config.toml
image_size = 32
learning_rate = 0.0046
precondition_frequency = 20
epochs = 16.1
warmup_steps = 180
Rows from block 8 of a small image inpainting model, named by matrix and row number. Each number is 128 + 32 x the weight over its row's rms, rounded and kept within 0 to 255. All counts start at 0. Numbers have three digits each. After the name is the row's rms in percent of the matrix's.
After each channel's rows are labels from the 100 images, of 14848, where the channel reaches its highest value: "responds to" is what is common among them. Only what is clearly more common there than usual is listed. The data: dead-leaves pictures: piles of overlapping shapes. In brackets: how many of the 100, against the usual share in percent.
# conv: 3x3 conv (model.enc.2.2.conv.weight, 192x192x3x3, each kernel summed), inputs 0-47

conv.179 102:120055125100153102135092117096065117110133126124070180097096083151123129158178094118148109148106115137100148114151078130157142114168165104121070
responds to: dark (31 vs 13.7)

conv.23 101:155169125173125158119106166135154134131135111137168136157125128093128122070090111134126153137079132166099153143093101089043149149140141150130175
responds to: dark (35 vs 13.7)

conv.63 050:122113126182149184159138160131159153130107141155144157168143119169163100176041137162160129127172148144088162151097049144147155133148143120151100
responds to: pastel (47 vs 14.6)

conv.156 116:146120156082152116147136159107012145144108166141123082151162135206154104065042169116077147141096147086106119137142138074112127114117149101094045
responds to: pastel (42 vs 14.6)

conv.164 074:144107075114118060144106153040086120136107102106123061097144146142128111186108120117102122110133118111110131100106055098148131124113135113132142
responds to: grey (33 vs 14.4)

conv.89 082:148135130122135155139180114117128134128129173143201016127104140184107089154056173141104140134140137128170101166088165182109129109176121142106130
responds to: pastel (35 vs 14.6)

conv.190 129:107154052125116135151141076123132136137131130137169134114132155194135097153020132142115132104120113100133128117086081105211138121211138108125104
responds to: pastel (54 vs 14.6)

conv.87 081:157129172043114175129136166127166124113115131097098080122090108125073125125121151119140169141123120141162113091186118153049111137150101152135179
responds to: pastel (34 vs 14.6)

conv.101 068:135143144131147097144196127112116127137154132143157232104113129088151144147098095121161140117129128136127148089097106100170137122163154112114091
responds to: pastel (57 vs 14.6)

conv.54 050:067174086101141076123096097085182123131096099134088094156122112149149086137118133121099158104151117111129112077176059185222105127167114127114169
responds to: grey (41 vs 14.4)

conv.67 069:127105134035123104137161136037121112117143139137097064094099132192147090108127162144161163113186116124102114167138099084243130127191100128125097
responds to: grey (34 vs 14.4)

conv.100 126:131112142072148132139085112141112131147140111116069117126111121048106118057140096110123125134128114128119151128094117067000137126074142134134101
responds to: vivid (51 vs 14.3)

conv.85 101:141145099201112183137150143161054114126097168175176117211155123144146157137099112104089160137033137120143133093097157106036137138067143118114149
responds to: dark (32 vs 13.7)

conv.152 080:123125132037133081139114104096090143130143136135135081149135120150129119056063148123107115121124110091108130143091104115153125116218129160131066
responds to: grey (35 vs 14.4)

conv.16 134:144162129253125161140142132167113127129120148148062092154103123135145124155104134125137124125165148117151135174159134179129125134104149148116096
responds to: dark (36 vs 13.7)

conv.187 119:134083155110146135122089072185121128123139146131187255115134124134115137067179096130146110126141118133126140135146098126149136135225131133135051
responds to: pastel (36 vs 14.6)

conv.17 048:139134174097125255136133202104094138143137119154135120136120153115120111155114177141114157151142113136119119118150097094067113092087119175122163
responds to: pastel (51 vs 14.6)

conv.5 086:116112159163122075155110139090145140119107122112116138079114146037098113101199115125136121127142108138154129098164031185095120117122131158138127
responds to: pastel (38 vs 14.6)

conv.123 073:116162149166123190128114149106132119125132147108078129085154156168133162184133120124194101126153117160134098152098143140225128142106102112139156
responds to: pastel (49 vs 14.6)

conv.144 103:121126247103110115135150086115156136138121160132142148115127136113098152133073131117113078123164121135150123107099140130095120132079143158150074
responds to: grey (33 vs 14.4)

conv.121 079:141182064156109255141114162116190130127091129109185154134113128177120099137126140133108164156131128121154123143091058085142132133109129131121108
responds to: pastel (43 vs 14.6)

conv.75 090:135173166058123081133116078159118140130147100116196090088135114103108145055067098131141135132119135156137129126136170115051138141149125175115110
responds to: pastel (42 vs 14.6)

conv.45 121:168145136069127107140092184066156125122119104102060076093147128150107125207139191124136118143163143130120113125077107150182128132147111141136120
responds to: pastel (50 vs 14.6)

conv.8 059:088074083071128128126070188118176116121132132124132073111154135184138116124028152124117136152115092101130147103098098149204108134182118093111173
responds to: grey (32 vs 14.4)

conv.44 079:097099178086121093112105084101106122123101108128058052147141124115145089107077074150121141121130145107120142121100131103043130131145126151131157
responds to: vivid (56 vs 14.3)

conv.162 064:135106113097128111134093117047051124117148127096126111097125143138129137191153148137136150138218126157133122141139136124247142121176123145127135
responds to: pastel (41 vs 14.6)

conv.76 087:114095113188135212131149153190156128119140141129127225134142143147117158168170157139124125141152137110141139187101096096162137134133124137152115
responds to: pastel (42 vs 14.6)

conv.4 047:139098168205142194126107101120126149119162127129125082212126144071143133220107153112138182146136092123140114112165052169165126124157134153141155
responds to: pastel (33 vs 14.6)

conv.46 146:089118083140120100148083158137116127129095123127114124053140153163153094158138150136119110157181130164114129108131187162240136140127125136135139
responds to: pastel (49 vs 14.6)

conv.105 072:103171121165141208109166138108137113154165143150165078173153129189138152113079093145113139123107130139117136103067138130120124139160135103126138
responds to: pastel (36 vs 14.6)

conv.77 071:133073087155117120111145098158143122106138120120107140142097151101115150166100150146150129117103101125138104116141122131100121109198120140117159
responds to: pastel (41 vs 14.6)

conv.183 111:091099113074128120134106141147126136144110154143085195100155150157159116087160125151095104117096130116130153085079171142193142117156154110132107
responds to: pastel (38 vs 14.6)

conv.65 121:144139127084146140121134174150152128123159168095120078149120134125073126161212153094125169136117116112134110148150117125158094117151111163105147
responds to: pastel (44 vs 14.6)

conv.185 068:143120200219122178139076098102172118119155121171161126125112125156136105151125119144215159129144118139089109179169101115114125137172141119120103
responds to: pastel (42 vs 14.6)

conv.139 056:141101136145141180142154171099102136132116124148100118141121152187135109219090154136128125131160115088117135160047099102255131121195149154134136
responds to: pastel (35 vs 14.6)

conv.181 119:130171132100103160131080134170166117110104109102164135100153141092070120107097099124125117145080130121161114073127081103019122116192105127126117
responds to: pastel (35 vs 14.6)

conv.169 112:141103085174115126124161131190147132124133181125118255126102108165138115183130158143133115107124133105108142173091103130177142139148146101143101
responds to: pastel (41 vs 14.6)

conv.165 148:139093094080117038137121065088095128123151111156135101158147128146139106080153145123119161122164112125132114126160123165231116111196108149113115
responds to: grey (38 vs 14.4)

conv.14 111:161151224093135102155185123149148137137142140123198100127140149108136154164123086120132127131164146165177128147102148139053136141104135108135110
responds to: dark (32 vs 13.7)

conv.174 075:143096093116112123133166189038092126136109106144134081085109128166142115150107175122155134120164110120125120119090113099253134113204118125094125
responds to: pastel (35 vs 14.6)

conv.184 097:149106170099127072119151085138122140136141166119121174076129132141131100103195172120130133138155156132136143161160093110214129143227135126135085
responds to: grey (35 vs 14.4)

conv.119 068:092125077054130103109074087066097122134122111086085125080132124098109114126187057128104108127130118151124149083127110096035141124086142112116128
responds to: vivid (40 vs 14.3)

conv.106 140:093118105207137150117108138156174129140118112127141199092134158156145110210093150131149099131131113137103132112137108115195134134182134116139149
responds to: pastel (54 vs 14.6)

conv.95 156:190168102175153122120181121143157125129146125130125150163146145111141179118112155125087154108114135107146133160144135184068144161074151139134119
responds to: pastel (40 vs 14.6)

conv.108 080:090118126087119064139111019072094138115121090097153187093144117129153104070092052142130128088154127136113131101084090068079142118124137138131112
responds to: vivid (39 vs 14.3)